A small spectrogram enhancement model, trained from scratch: activation relu.
Rows from block 13, named by matrix and row number. Rows with one number belong to one attention dimension. Each number is 200 + 30 x the weight over its row's rms, rounded and kept within 0 to 999. All counts start at 0. After the name is the row's rms in percent of the matrix's.
# q: attention query, key and value (stacked) (model.decb.0.3.attn.qkv.weight, 384x128, the q third), inputs 64-127
# k: attention query, key and value (stacked) (model.decb.0.3.attn.qkv.weight, 384x128, the k third), inputs 64-127
q.29,101,225,179,125,192,185,206,180,188,216,160,235,164,235,203,201,214,150,177,184,232,202,213,191,210,160,179,199,216,191,243,229,172,216,151,194,232,201,187,140,139,189,176,193,203,175,193,161,162,172,202,186,201,189,158,191,181,192,164,202,221,210,232,206,192
k.29,107,208,212,216,199,175,187,194,225,226,226,234,178,219,171,195,213,130,200,202,259,178,177,297,192,205,229,214,221,231,214,242,187,184,164,302,200,144,199,221,203,226,183,213,220,186,190,195,219,199,115,227,202,242,193,212,265,207,153,207,177,196,252,200,187
q.30,105,190,186,208,186,130,172,181,207,165,176,180,214,215,166,210,207,233,215,160,211,161,213,149,170,156,195,164,174,155,166,178,160,180,172,139,168,188,178,230,207,173,183,158,154,189,229,187,170,216,247,182,201,157,190,182,118,166,191,174,189,156,168,145,134
k.30,091,196,200,196,175,210,176,170,207,264,203,197,178,260,178,219,183,143,191,204,269,182,151,237,202,153,218,200,208,221,214,218,272,153,78,243,205,181,198,246,188,188,129,204,206,229,191,193,183,210,156,202,194,197,148,188,207,218,221,227,180,237,219,188,221
q.31,105,220,193,185,191,129,182,175,192,179,193,205,210,218,169,192,214,210,188,173,211,176,187,146,164,175,207,195,152,170,131,224,142,188,187,141,175,186,169,200,183,168,185,173,159,184,224,179,183,210,233,203,205,166,171,173,162,171,161,174,213,182,171,144,137
k.31,098,172,197,183,173,186,180,152,210,254,217,209,186,264,184,223,181,150,197,185,255,165,187,265,205,165,207,184,221,235,201,233,240,178,95,255,208,162,182,279,187,188,158,221,222,211,213,200,174,230,145,184,191,196,210,181,239,211,193,247,166,222,213,184,212
q.32,056,215,239,228,245,240,235,250,213,220,224,207,225,217,193,239,221,253,205,223,190,258,217,252,213,228,238,232,237,232,232,256,231,198,240,177,233,236,229,209,206,232,234,238,206,204,211,212,242,198,226,232,253,201,247,228,232,235,223,239,229,228,217,239,197
k.32,074,214,208,209,229,111,212,186,212,218,213,198,220,199,195,199,205,263,211,148,185,239,243,150,201,248,200,229,193,218,199,210,141,226,238,128,187,220,217,205,201,210,252,215,197,209,229,248,212,211,189,203,209,179,191,213,206,155,189,194,189,161,173,159,225
q.33,055,219,173,170,157,180,153,190,180,180,187,183,167,172,207,152,187,154,197,193,177,143,185,142,175,178,167,187,171,168,168,141,162,209,174,210,146,167,178,166,196,172,172,117,220,180,172,198,163,205,171,192,170,194,173,198,172,167,195,156,203,167,177,178,198
k.33,078,180,194,191,193,287,191,214,192,176,194,202,177,190,220,203,214,163,187,254,206,159,163,241,198,172,216,172,202,194,187,174,249,179,174,246,211,168,186,190,202,197,173,189,214,181,163,138,195,191,206,195,208,217,204,191,215,252,199,207,221,243,218,243,173
q.34,091,195,171,139,171,194,228,149,168,170,196,259,222,171,185,159,152,128,202,190,235,138,193,163,229,216,191,204,210,213,210,196,201,205,176,216,180,183,182,207,170,198,185,247,171,183,167,136,202,210,207,196,146,219,182,197,170,192,225,180,192,149,189,145,230
k.34,089,191,213,168,155,244,223,222,178,192,159,250,210,160,204,157,217,139,169,233,225,126,192,216,217,158,220,189,183,175,229,175,211,161,180,218,215,177,176,195,166,196,203,213,200,194,154,107,181,179,189,214,201,221,163,200,159,208,185,183,207,202,206,221,205
q.35,057,206,155,178,150,190,164,184,185,169,179,179,158,186,225,160,187,145,197,200,192,147,178,168,178,164,158,169,171,168,168,122,173,215,166,212,159,154,177,174,206,171,164,107,229,179,187,207,160,202,169,170,159,204,174,186,174,169,185,168,191,152,197,186,191
k.35,073,188,196,194,183,285,189,214,199,186,198,190,182,195,223,202,213,142,191,255,200,158,155,241,200,168,216,168,206,187,194,182,265,179,161,258,209,176,188,199,200,195,159,178,209,180,164,153,200,188,213,199,203,222,216,186,214,253,209,206,217,239,220,239,174
q.36,061,222,245,229,250,228,226,232,218,224,219,223,229,216,177,232,209,256,214,216,202,253,233,245,215,235,237,247,240,233,234,253,236,200,242,191,238,235,230,209,193,236,235,243,190,214,203,207,251,197,218,244,243,195,234,234,230,239,233,237,229,231,217,228,193
k.36,077,204,210,209,229,117,211,182,210,203,208,200,221,202,194,202,198,260,209,143,184,237,252,153,207,247,197,228,199,217,199,204,131,225,236,123,187,209,218,199,197,210,250,212,192,207,228,234,209,211,185,198,209,176,183,209,206,153,179,195,183,164,169,165,225
q.37,065,219,250,238,249,227,221,246,224,226,228,211,220,211,186,236,219,252,205,216,202,253,236,233,224,244,237,253,240,237,237,262,228,200,243,185,223,231,235,207,205,235,238,239,197,212,209,210,249,189,215,241,248,186,235,230,231,230,234,230,227,226,198,235,193
k.37,077,205,209,214,226,121,208,186,212,205,210,203,216,202,192,200,196,267,203,147,194,237,255,157,203,243,199,232,194,221,194,206,133,226,238,120,186,208,214,203,205,207,256,211,199,204,233,234,204,208,187,197,209,171,178,210,211,157,175,197,186,166,166,174,224
q.38,065,177,162,177,152,179,168,164,180,174,176,175,162,191,214,170,189,148,194,182,196,148,175,163,184,159,159,153,169,169,163,131,174,204,157,217,168,159,169,194,202,169,160,143,200,195,193,197,149,198,174,160,156,207,169,169,177,166,174,173,166,168,202,169,196
k.38,076,193,189,191,174,287,187,217,189,192,189,188,180,199,215,210,207,145,195,250,208,161,144,241,193,157,205,167,210,181,206,186,268,177,160,278,218,185,182,198,197,196,147,179,200,187,165,162,194,190,207,198,189,230,222,190,202,248,221,206,215,240,231,227,171
q.39,057,202,243,244,256,226,227,253,223,226,227,199,222,219,189,240,230,258,205,220,200,259,224,243,205,232,232,231,237,230,226,258,226,208,243,181,235,242,228,212,206,231,242,228,210,212,215,216,241,199,218,231,254,197,246,224,232,233,221,235,214,232,213,241,202
k.39,074,212,205,215,227,114,208,184,212,213,209,193,219,206,190,200,199,262,210,149,191,244,245,160,202,238,195,231,194,219,195,212,139,225,235,132,186,217,215,205,208,205,250,213,204,213,236,251,207,208,189,201,204,179,190,206,213,151,181,199,187,162,172,170,223
q.40,056,231,204,188,193,170,140,212,191,193,191,194,187,166,176,162,204,193,205,183,191,163,203,115,188,199,198,219,176,188,173,183,163,184,186,170,114,192,194,173,183,168,194,153,200,194,177,190,190,193,173,216,195,144,164,208,171,182,209,140,211,183,123,175,196
k.40,088,157,215,201,214,278,190,203,190,177,189,224,185,202,206,203,202,208,185,248,214,185,182,230,196,169,210,187,190,193,172,174,223,187,174,222,211,169,197,188,220,193,189,195,204,174,188,130,181,188,205,176,237,202,172,190,207,250,166,203,208,244,205,258,180
q.41,101,226,167,170,183,241,224,214,182,154,192,213,214,168,240,154,147,152,210,261,146,203,190,256,181,198,166,207,202,192,212,201,200,231,212,213,238,200,205,144,217,225,171,166,258,145,176,223,204,203,238,205,179,229,195,206,174,212,166,208,249,156,260,237,246
k.41,122,249,173,206,196,179,212,227,219,181,221,237,207,140,262,168,244,134,196,183,153,158,174,148,182,256,220,182,199,253,206,213,202,183,250,175,192,193,196,199,192,209,168,220,209,197,120,182,254,187,238,236,234,229,252,185,195,226,267,191,231,182,204,178,233
q.42,060,199,249,235,251,225,227,246,219,228,226,213,220,214,188,239,224,258,208,212,202,251,229,237,217,236,239,237,249,235,238,255,235,201,241,186,228,236,228,218,194,231,244,237,195,209,206,213,239,204,210,233,250,202,251,227,234,238,237,232,206,230,207,230,197
k.42,076,208,208,209,228,114,208,179,212,211,211,196,214,199,192,204,201,267,207,150,193,238,254,156,206,240,200,229,194,215,194,206,137,229,237,126,186,212,214,203,202,212,258,209,200,212,236,238,208,215,184,200,202,177,182,210,210,151,180,196,186,164,169,166,220
q.43,113,264,193,173,212,234,173,286,186,187,203,196,205,165,182,159,193,185,220,253,161,206,203,186,181,218,187,251,213,187,196,205,194,196,227,157,170,224,219,146,186,213,190,143,262,170,169,210,222,193,206,237,209,152,190,243,185,216,210,174,281,181,175,239,202
k.43,119,232,219,229,261,209,200,209,213,168,225,230,210,168,255,181,235,217,193,206,178,172,206,182,197,250,247,202,183,235,152,178,180,201,238,167,203,155,204,183,227,208,234,225,232,168,164,135,238,190,208,211,276,189,174,201,236,233,183,196,213,202,177,201,219
q.44,116,238,202,160,207,222,181,234,187,198,190,226,219,172,140,172,156,196,223,191,156,194,235,192,192,235,192,257,217,203,215,208,206,175,223,186,192,225,224,172,151,226,209,205,163,185,161,194,229,181,199,236,184,171,181,230,186,209,238,189,262,192,173,206,194
k.44,111,192,211,197,230,205,217,178,184,165,193,241,224,166,227,179,205,216,187,155,144,158,260,165,217,255,233,200,186,216,174,161,167,188,248,168,202,138,203,178,172,216,250,234,158,159,152,140,218,186,180,188,236,191,146,206,224,219,167,198,183,197,175,186,219
q.45,101,124,204,214,189,174,242,122,206,218,207,198,202,228,222,238,211,206,184,157,236,192,191,210,230,188,211,140,208,219,214,200,221,204,179,209,226,183,185,256,204,192,213,257,138,226,224,181,177,213,192,159,188,225,227,160,224,193,197,225,115,219,212,165,193
k.45,113,201,191,161,143,155,218,201,185,233,180,174,205,229,151,217,187,192,205,189,230,216,194,207,210,155,167,209,203,154,236,233,209,203,169,203,203,238,186,220,173,194,195,183,194,228,235,251,161,212,184,207,130,204,219,200,167,154,213,201,194,178,211,189,169
q.46,066,178,151,167,144,179,186,152,175,174,178,189,174,191,222,170,184,134,191,193,199,149,166,178,188,162,158,145,167,170,170,133,177,203,155,226,183,160,167,192,204,171,159,155,210,183,195,189,148,207,184,149,147,223,172,165,177,173,173,177,169,169,212,169,206
k.46,075,193,188,186,170,282,192,222,190,195,190,194,178,192,213,199,204,129,194,246,206,160,147,243,199,162,204,166,208,184,211,190,262,172,157,285,214,187,177,199,195,189,145,181,203,197,163,162,195,187,213,208,191,229,226,187,195,244,231,203,213,233,238,229,177
q.47,055,204,225,205,193,156,144,192,198,202,196,197,195,184,164,183,209,210,205,159,218,170,214,106,197,206,216,205,181,193,175,185,160,185,182,190,126,175,194,203,188,167,210,190,157,219,191,200,191,197,165,205,195,154,171,208,182,165,222,146,182,191,118,158,175
k.47,088,137,218,188,211,277,184,190,184,181,181,210,183,211,184,213,195,225,180,244,224,198,195,240,205,157,209,188,193,180,178,165,213,188,161,229,213,176,201,191,208,188,192,191,186,177,203,138,163,191,190,159,204,201,161,192,206,236,156,204,198,241,202,260,176
q.48,057,186,162,177,156,170,161,161,180,181,169,183,165,181,209,160,186,160,187,178,192,144,175,149,183,163,173,161,164,165,166,143,164,204,159,225,158,164,168,186,196,161,162,146,203,191,183,191,162,201,174,169,159,203,157,178,172,158,180,156,178,174,188,161,191
k.48,077,185,193,190,179,283,189,217,193,187,188,196,182,206,212,202,198,145,190,252,209,162,156,245,195,159,202,169,204,182,200,183,260,170,160,272,213,184,188,198,199,188,152,179,200,187,167,154,189,191,216,194,199,217,210,188,196,250,210,206,215,243,230,235,173
q.49,057,220,151,167,151,190,167,191,182,172,184,178,159,178,219,156,193,137,194,207,185,150,168,165,180,161,157,170,169,164,163,140,177,210,171,200,156,159,177,173,204,163,160,106,238,179,187,204,162,202,181,174,164,186,170,178,173,176,171,159,205,164,176,188,199
k.49,074,191,195,197,188,290,189,225,201,186,201,202,180,194,226,206,212,145,189,256,205,158,151,235,195,171,217,167,205,190,195,188,266,177,170,255,208,174,183,197,205,199,161,183,210,188,161,153,199,188,216,203,206,222,219,186,210,255,216,203,219,233,223,235,174
q.50,055,179,230,229,224,227,251,204,216,216,214,209,223,234,214,254,208,227,195,214,219,246,211,280,216,214,223,199,231,224,225,235,235,204,227,220,272,220,213,233,211,235,218,250,197,216,233,205,227,199,225,208,225,246,237,205,227,229,202,254,192,228,263,222,201
k.50,082,223,201,203,199,110,202,188,215,223,208,186,216,201,182,197,185,228,215,142,188,225,231,167,201,231,182,224,205,212,220,225,156,217,224,167,183,231,213,214,191,203,228,205,193,220,224,266,210,211,190,217,179,194,209,212,197,148,216,198,183,153,187,150,220
q.51,055,247,129,152,145,189,206,164,181,158,177,230,192,178,228,140,150,129,205,226,214,143,174,181,201,170,165,189,156,178,175,172,171,231,177,220,182,187,166,177,215,183,156,163,245,173,186,178,184,212,225,198,148,213,159,185,158,182,143,171,226,139,214,174,233
k.51,072,198,193,187,178,286,185,223,197,191,193,219,185,180,222,183,206,130,188,254,210,149,152,233,194,169,206,173,202,200,212,200,248,172,177,267,201,185,193,203,198,185,148,199,200,196,155,139,202,184,224,220,210,220,223,194,181,240,220,197,216,233,218,221,197
q.52,113,151,218,211,205,158,242,140,211,220,209,209,209,229,200,232,207,213,182,139,252,198,184,190,238,194,224,168,183,223,207,221,199,190,184,194,198,197,189,263,200,183,222,268,133,232,231,162,195,210,205,187,197,208,203,171,210,194,192,206,128,221,174,155,194
k.52,133,194,218,170,157,188,204,198,175,227,171,202,208,240,133,209,163,210,191,213,255,234,186,224,204,143,163,230,192,153,229,249,200,199,164,213,201,235,208,211,181,183,188,188,177,226,260,225,139,202,186,209,150,197,188,214,138,168,174,199,187,202,210,209,180
q.53,063,185,144,168,140,181,190,141,178,180,173,193,164,186,222,170,173,134,191,181,203,138,169,174,194,161,165,166,171,175,173,134,185,208,155,214,176,158,171,197,196,172,162,156,195,191,193,190,157,208,185,161,144,217,168,169,170,169,173,175,170,170,206,164,203
k.53,072,190,192,185,166,285,193,219,182,192,190,202,176,195,206,206,204,130,190,244,209,148,151,239,203,161,206,166,206,182,209,191,275,175,163,281,212,184,176,196,191,194,148,177,194,198,156,155,193,192,209,204,191,228,222,191,189,238,225,200,211,233,230,221,176
q.54,130,209,231,199,227,161,234,197,212,218,212,232,243,209,145,205,201,238,200,138,252,221,192,164,226,215,237,211,179,220,201,243,176,171,208,188,171,253,200,238,182,183,226,279,165,223,215,149,222,200,222,222,221,184,183,201,183,199,201,177,185,193,166,157,203
k.54,130,196,231,194,207,208,197,181,168,218,173,243,218,239,136,191,141,233,184,231,276,240,192,230,200,160,173,246,172,184,201,242,169,199,172,217,199,235,230,192,203,169,196,222,191,215,269,173,159,185,189,206,205,169,140,217,126,176,124,193,183,212,180,206,228
q.55,106,256,184,158,203,244,188,261,179,179,193,217,222,160,174,151,174,175,221,246,158,200,202,195,178,223,185,251,209,191,207,212,190,199,229,170,175,228,217,142,172,220,188,167,247,163,163,197,222,201,218,234,196,170,182,240,169,220,207,176,286,169,177,232,215
k.55,119,229,212,220,244,214,213,208,206,168,211,248,221,156,260,170,225,196,188,204,177,158,202,179,197,249,246,201,183,240,167,188,181,192,239,174,205,156,202,181,207,203,219,243,219,171,153,125,242,185,212,214,274,196,175,199,217,234,194,191,211,198,184,195,234
q.56,095,221,152,205,184,219,180,208,203,165,188,190,180,176,263,188,189,171,220,278,140,183,217,216,166,189,152,200,210,182,200,175,203,252,204,225,226,153,197,148,241,219,171,141,262,152,186,255,181,219,215,184,191,218,208,207,203,189,180,218,234,166,250,238,231
k.56,102,211,167,203,203,209,199,216,239,184,228,182,188,148,278,199,275,154,209,190,129,168,200,172,191,253,225,144,214,249,202,172,210,209,238,211,192,178,180,220,201,220,185,195,213,195,138,221,242,205,241,202,206,219,267,173,261,225,264,199,235,198,203,196,208
q.57,066,171,160,174,153,170,175,153,182,183,177,178,170,190,211,174,188,150,189,174,197,146,173,167,185,162,163,150,161,166,168,136,172,196,152,220,179,162,169,191,194,171,161,156,192,198,196,190,152,202,176,154,145,211,158,169,175,162,172,170,162,181,204,166,195
k.57,076,191,189,193,169,286,191,219,186,193,194,196,178,203,205,205,196,135,193,251,207,163,146,248,193,156,201,164,210,178,205,195,270,175,156,279,217,186,182,196,194,189,148,180,195,194,167,169,189,190,212,200,186,229,220,191,194,243,221,205,214,238,236,231,175
q.58,067,226,246,234,255,226,220,251,217,227,226,213,221,211,186,227,221,253,205,222,207,249,231,232,214,241,243,246,237,231,235,266,229,203,243,179,227,235,232,204,210,233,236,229,210,211,207,216,247,201,218,239,253,186,234,233,232,235,227,232,230,226,205,238,198
k.58,077,209,211,214,233,117,206,186,214,209,211,200,220,199,191,199,200,267,207,154,193,237,252,153,205,247,198,225,197,218,194,210,132,228,241,115,186,213,215,205,206,213,255,215,204,201,233,239,208,212,185,197,214,167,177,210,213,156,180,194,184,163,168,170,221
q.59,073,124,223,234,210,186,239,151,217,228,213,191,208,239,218,254,227,226,184,179,235,231,195,237,229,194,216,151,209,227,220,221,222,207,196,200,242,200,197,253,219,210,218,258,159,231,237,197,192,202,203,163,215,217,226,166,231,206,191,232,135,241,217,205,196
k.59,093,218,188,188,172,130,206,195,198,230,201,174,213,226,157,218,185,212,211,172,212,242,207,191,200,186,162,219,204,182,224,242,187,215,195,188,195,239,197,221,196,198,202,189,195,223,245,277,180,212,194,208,144,198,218,208,177,151,213,201,193,170,202,170,200
q.60,096,159,161,188,164,210,231,143,186,189,186,182,171,228,295,218,188,155,185,215,212,186,159,263,200,164,175,147,194,185,196,171,211,226,176,220,256,159,178,214,227,195,169,180,210,197,225,199,176,210,206,159,169,260,211,164,199,201,163,234,168,191,267,204,211
k.60,088,213,168,196,136,176,201,235,204,226,205,181,181,195,209,203,205,130,222,194,178,189,143,200,182,182,194,186,223,190,250,218,265,191,191,227,198,242,180,215,187,205,132,177,200,233,175,245,212,207,213,220,166,234,283,195,180,202,287,206,216,192,244,189,187
q.61,091,123,198,213,188,182,251,123,208,210,206,208,203,232,230,233,200,201,187,176,242,198,185,232,221,185,210,141,203,210,215,203,219,207,184,243,246,191,187,251,211,201,204,256,163,220,227,186,186,210,210,157,189,255,216,155,214,195,182,233,135,210,249,175,203
k.61,106,210,180,171,142,149,207,201,194,233,183,174,207,219,165,202,184,171,209,184,217,219,192,198,202,168,162,206,208,175,246,236,213,196,179,207,193,245,184,221,178,191,181,190,191,234,229,267,173,212,196,212,136,206,234,202,161,152,238,198,197,179,215,173,190
q.62,060,185,158,171,148,166,176,158,182,182,176,182,175,188,214,165,186,143,193,184,201,143,168,162,175,162,162,154,160,167,162,140,173,199,158,220,172,164,167,189,204,163,160,154,203,195,190,190,158,202,180,159,151,207,159,169,174,162,170,165,173,179,195,171,200
k.62,076,194,192,187,171,280,191,222,193,190,190,197,179,200,213,207,198,137,192,255,210,161,148,248,197,159,200,166,204,180,203,187,266,173,159,281,212,187,179,200,196,189,145,186,206,194,169,159,192,188,216,198,196,228,219,187,196,242,222,201,211,234,232,228,177
q.63,065,182,150,167,146,180,179,148,177,173,171,184,175,188,218,164,182,145,188,183,195,144,166,170,182,160,161,154,165,167,169,143,168,202,154,215,173,170,170,196,196,169,161,161,200,191,192,188,153,205,182,161,146,214,164,166,167,167,169,168,168,163,205,162,203
k.63,077,192,193,187,167,281,188,220,185,195,193,201,182,204,211,201,201,135,195,254,214,161,144,248,194,155,203,165,209,178,208,199,267,176,162,283,212,189,184,199,195,191,141,185,199,194,165,163,195,190,211,204,194,226,222,193,189,247,220,208,216,233,232,228,178
q.64,128,205,164,195,208,244,181,198,190,179,204,223,125,228,141,213,148,165,141,231,194,240,201,217,192,211,144,197,230,227,246,196,233,165,191,215,247,193,216,209,230,223,173,157,195,190,196,227,173,125,206,192,158,225,190,200,211,222,229,223,221,206,250,232,198
k.64,136,238,215,206,219,231,274,193,191,202,201,213,173,218,205,212,254,210,171,245,235,185,203,205,171,202,217,217,242,211,242,215,220,179,187,123,217,180,211,205,219,181,175,139,246,186,219,182,189,160,244,230,200,127,169,139,170,211,218,244,203,200,161,194,171
q.65,124,218,186,140,197,195,180,167,177,184,192,219,175,165,136,155,169,166,169,173,187,201,189,135,180,208,183,220,203,195,226,226,171,197,200,166,174,208,199,163,145,194,193,199,183,167,148,136,200,187,204,195,168,179,159,195,191,191,179,154,239,192,170,198,226
k.65,101,213,251,190,219,213,232,164,181,192,219,242,190,248,200,206,194,193,200,196,189,193,201,212,180,271,195,245,230,282,223,198,194,181,202,197,194,178,221,254,160,223,279,186,158,196,226,161,211,197,198,234,171,214,193,208,298,211,187,202,244,263,191,176,191
q.66,146,226,199,240,210,208,144,176,205,180,201,190,108,197,195,219,176,177,164,226,197,219,197,171,179,215,191,210,196,222,191,211,174,202,210,221,173,157,209,186,242,200,188,120,224,184,191,253,189,144,148,208,205,208,212,205,250,184,164,181,218,213,219,224,156
k.66,162,218,249,227,248,184,217,222,216,199,205,204,181,193,243,208,255,200,176,228,259,156,203,181,189,223,220,234,229,218,211,221,190,215,222,168,152,157,183,222,214,136,248,190,248,201,207,189,217,194,198,230,233,178,239,224,221,184,173,170,204,209,162,199,161
q.67,074,210,151,173,176,144,162,201,171,204,167,149,176,200,184,167,214,197,173,168,179,190,185,222,176,159,176,165,183,165,189,183,169,219,181,230,199,195,175,190,167,184,170,161,216,193,225,234,161,225,202,157,175,233,171,164,182,171,149,218,177,175,228,196,212
k.67,076,236,255,206,232,185,246,187,199,179,224,184,231,242,220,210,208,195,190,205,199,214,200,203,184,217,227,209,135,248,179,224,175,175,233,210,216,154,230,236,198,254,282,189,159,174,220,192,180,199,204,266,202,235,170,202,274,185,162,209,251,257,203,214,175
q.68,112,220,182,135,199,184,177,152,175,192,186,210,158,181,124,161,175,153,157,164,188,202,196,165,179,207,181,219,196,198,237,228,164,196,195,190,195,203,199,169,152,199,189,191,182,173,160,161,190,181,192,192,159,212,149,187,197,183,159,169,234,199,213,196,219
k.68,096,240,259,195,222,202,246,166,184,192,214,237,195,269,220,206,210,192,198,208,203,190,203,222,177,265,211,242,206,269,219,219,192,179,218,193,209,168,219,251,170,217,284,186,167,192,226,164,210,195,209,257,181,211,180,189,290,199,177,214,248,262,196,173,182
q.69,073,190,250,231,232,258,235,205,229,200,232,253,231,193,216,235,201,209,227,240,220,216,215,180,219,240,220,232,216,240,209,218,225,179,218,165,194,204,222,214,235,215,230,231,193,214,180,176,234,174,201,242,223,167,227,236,217,232,253,178,218,232,164,205,189
k.69,075,164,143,189,168,219,153,208,201,222,178,216,169,158,182,187,197,206,212,197,203,192,201,198,221,184,182,188,266,153,225,175,218,225,167,188,185,246,169,163,203,149,117,212,246,228,177,206,223,209,200,131,197,160,232,202,127,213,231,187,154,139,192,183,228
q.70,104,187,230,287,211,224,211,230,235,194,217,197,209,212,264,251,220,233,234,244,214,210,204,209,212,204,208,189,197,217,175,179,209,201,206,213,192,175,206,226,282,206,208,186,230,218,233,265,208,191,178,218,244,199,241,222,224,213,221,201,169,222,201,213,168
k.70,087,179,155,207,185,192,147,244,222,214,182,177,182,128,205,193,219,205,198,205,219,197,193,173,221,153,200,180,213,140,195,187,207,226,188,182,178,227,173,147,237,151,121,211,261,213,174,227,208,204,192,156,225,157,232,215,118,199,219,172,153,131,181,217,205
q.71,121,212,240,208,197,179,189,188,202,211,193,186,242,165,249,191,220,223,256,169,196,163,196,154,191,201,266,219,172,181,139,221,167,230,217,185,136,195,192,178,168,174,226,225,205,195,179,164,237,251,180,218,242,154,214,197,200,182,168,172,205,189,132,178,186
k.71,121,154,189,212,190,170,129,217,207,195,191,208,197,181,194,194,151,189,219,156,181,195,205,187,217,211,178,202,194,195,168,181,181,221,210,264,164,202,184,207,179,194,235,267,166,210,187,215,219,226,148,161,208,272,255,275,235,192,185,146,194,201,225,204,226
q.72,076,225,163,161,183,137,174,188,183,208,171,170,188,196,173,155,221,202,176,147,188,191,191,224,183,166,192,177,178,160,202,193,157,222,182,229,197,216,184,190,169,192,177,176,205,201,227,223,172,238,204,173,185,235,147,169,179,165,137,204,190,185,226,190,212
k.72,076,234,255,203,233,191,241,182,195,182,222,188,244,251,228,203,205,192,203,203,185,214,196,204,186,221,219,207,133,242,176,221,181,175,225,225,214,162,223,230,192,251,283,199,153,180,220,184,188,206,208,266,204,247,165,204,277,187,163,203,254,262,213,202,180
q.73,096,230,183,160,206,206,170,156,189,176,192,221,135,178,129,173,162,157,154,196,188,229,193,176,175,212,168,225,198,214,245,228,166,199,197,213,201,209,207,176,199,204,183,170,208,173,170,195,186,164,200,200,164,221,145,195,204,184,158,167,254,211,238,219,222
k.73,101,246,256,199,235,211,264,179,185,197,214,240,210,261,222,212,231,198,192,224,213,179,202,209,175,257,208,251,220,262,221,209,202,177,207,167,188,177,214,249,179,194,277,179,201,192,231,166,214,194,230,254,191,179,179,192,266,202,189,202,252,255,161,169,173
q.74,114,238,205,191,216,202,156,158,201,194,201,207,135,187,160,190,188,164,153,187,197,216,200,154,177,221,201,229,201,218,215,239,164,199,215,211,169,184,214,171,191,203,201,156,195,178,154,209,203,145,149,213,191,201,188,204,243,180,165,160,242,233,214,216,152
k.74,125,209,260,209,233,200,222,201,198,206,200,221,177,228,231,199,254,195,197,224,225,151,204,220,184,240,208,247,263,232,229,198,195,215,213,198,172,175,186,240,173,141,265,180,226,201,211,165,236,202,200,210,206,199,225,221,259,187,175,180,219,233,182,171,163
q.75,139,161,160,207,196,212,218,218,191,205,204,184,168,257,177,236,194,183,161,231,204,218,215,255,216,192,154,174,227,210,241,155,239,171,180,218,273,193,203,233,235,218,179,182,186,216,233,238,165,158,205,171,159,248,210,196,214,214,228,251,174,197,270,214,203
k.75,130,247,203,195,202,203,244,194,202,204,205,171,190,186,208,201,233,205,179,238,233,205,204,209,193,185,233,176,183,193,225,229,216,194,194,150,248,182,207,177,232,208,158,146,233,189,195,201,177,177,231,242,201,143,160,107,154,193,205,265,180,176,180,210,161
q.76,081,181,243,236,218,254,249,219,228,218,231,231,251,216,233,241,203,227,239,227,223,204,218,204,233,227,228,216,223,229,206,207,246,189,213,170,210,220,218,220,222,216,232,251,180,225,194,188,234,198,214,233,226,166,248,230,213,232,269,203,201,235,162,202,192
k.76,079,156,136,191,165,214,145,213,204,216,169,201,172,157,182,189,184,206,208,187,196,194,201,205,216,164,176,181,253,143,218,167,219,228,166,188,201,251,170,162,209,162,111,209,230,217,180,216,205,206,194,126,197,162,226,190,120,209,228,196,153,139,208,196,232
q.77,100,251,210,147,211,205,170,149,201,205,198,233,178,173,157,155,180,182,193,152,202,221,187,162,188,220,213,235,192,208,224,263,161,210,214,184,165,235,207,154,150,199,204,208,191,182,139,161,221,200,205,220,191,181,138,198,197,185,160,142,268,234,171,200,209
k.77,109,169,244,194,217,220,203,173,190,199,193,253,208,263,225,205,199,197,227,201,178,186,194,224,182,236,172,249,249,241,216,148,199,196,193,211,174,211,194,238,156,184,267,204,165,202,224,166,233,219,216,174,180,225,196,231,266,202,189,173,259,269,199,167,205
q.78,074,206,147,151,176,149,173,194,172,210,171,169,167,205,176,166,210,189,171,160,181,191,193,232,186,168,170,170,191,169,211,181,176,216,175,222,220,211,181,198,163,191,169,177,209,198,222,224,163,224,217,156,166,245,157,164,183,174,160,222,187,173,246,193,228
k.78,075,245,249,203,228,192,254,178,195,180,222,189,226,250,221,208,211,191,196,211,200,215,200,206,181,223,222,206,134,246,185,232,183,174,228,196,228,156,230,239,193,258,270,187,153,178,225,186,178,199,205,272,194,223,157,186,276,191,172,228,252,262,202,207,176
q.79,124,179,199,256,195,187,212,229,218,215,204,168,210,233,263,241,232,233,213,225,208,194,208,264,209,184,210,175,191,197,171,164,213,204,198,239,219,195,192,231,261,199,196,185,226,229,263,280,192,210,183,194,225,224,230,198,216,199,198,241,152,207,245,206,166
k.79,121,212,163,213,194,169,178,233,229,200,193,130,219,163,209,197,214,204,192,207,221,214,193,187,217,134,221,155,127,129,161,220,190,222,216,205,208,199,185,145,247,192,150,208,239,193,180,236,179,208,203,208,241,188,200,188,124,172,190,196,176,155,203,233,191
q.80,082,235,174,132,203,177,180,175,188,206,186,211,174,204,125,151,194,177,159,165,191,222,200,212,186,204,177,215,202,191,250,224,173,202,197,215,221,233,203,183,161,209,184,193,197,186,183,194,183,197,217,186,163,240,131,185,185,181,155,196,242,216,248,213,235
k.80,081,244,246,199,224,221,278,167,184,195,215,217,232,292,217,205,228,197,200,221,187,202,197,232,176,237,215,229,179,252,205,203,199,165,209,206,222,185,215,245,171,232,280,187,164,187,232,168,201,204,230,255,185,221,155,187,270,206,176,218,268,272,201,177,180
q.81,073,203,149,180,174,145,170,206,177,211,170,147,186,216,188,180,214,202,180,161,183,189,192,235,182,162,183,158,183,162,187,173,178,222,177,234,206,201,175,192,172,191,174,168,208,202,231,238,166,240,205,160,179,225,174,161,186,172,152,229,175,186,229,198,207
k.81,076,234,248,215,229,180,238,187,203,172,225,178,231,236,221,209,207,195,197,206,195,221,200,208,182,216,221,198,128,239,171,225,181,173,233,213,224,156,224,227,201,253,279,185,152,175,222,196,180,197,202,265,207,237,165,195,273,185,167,216,247,254,210,221,174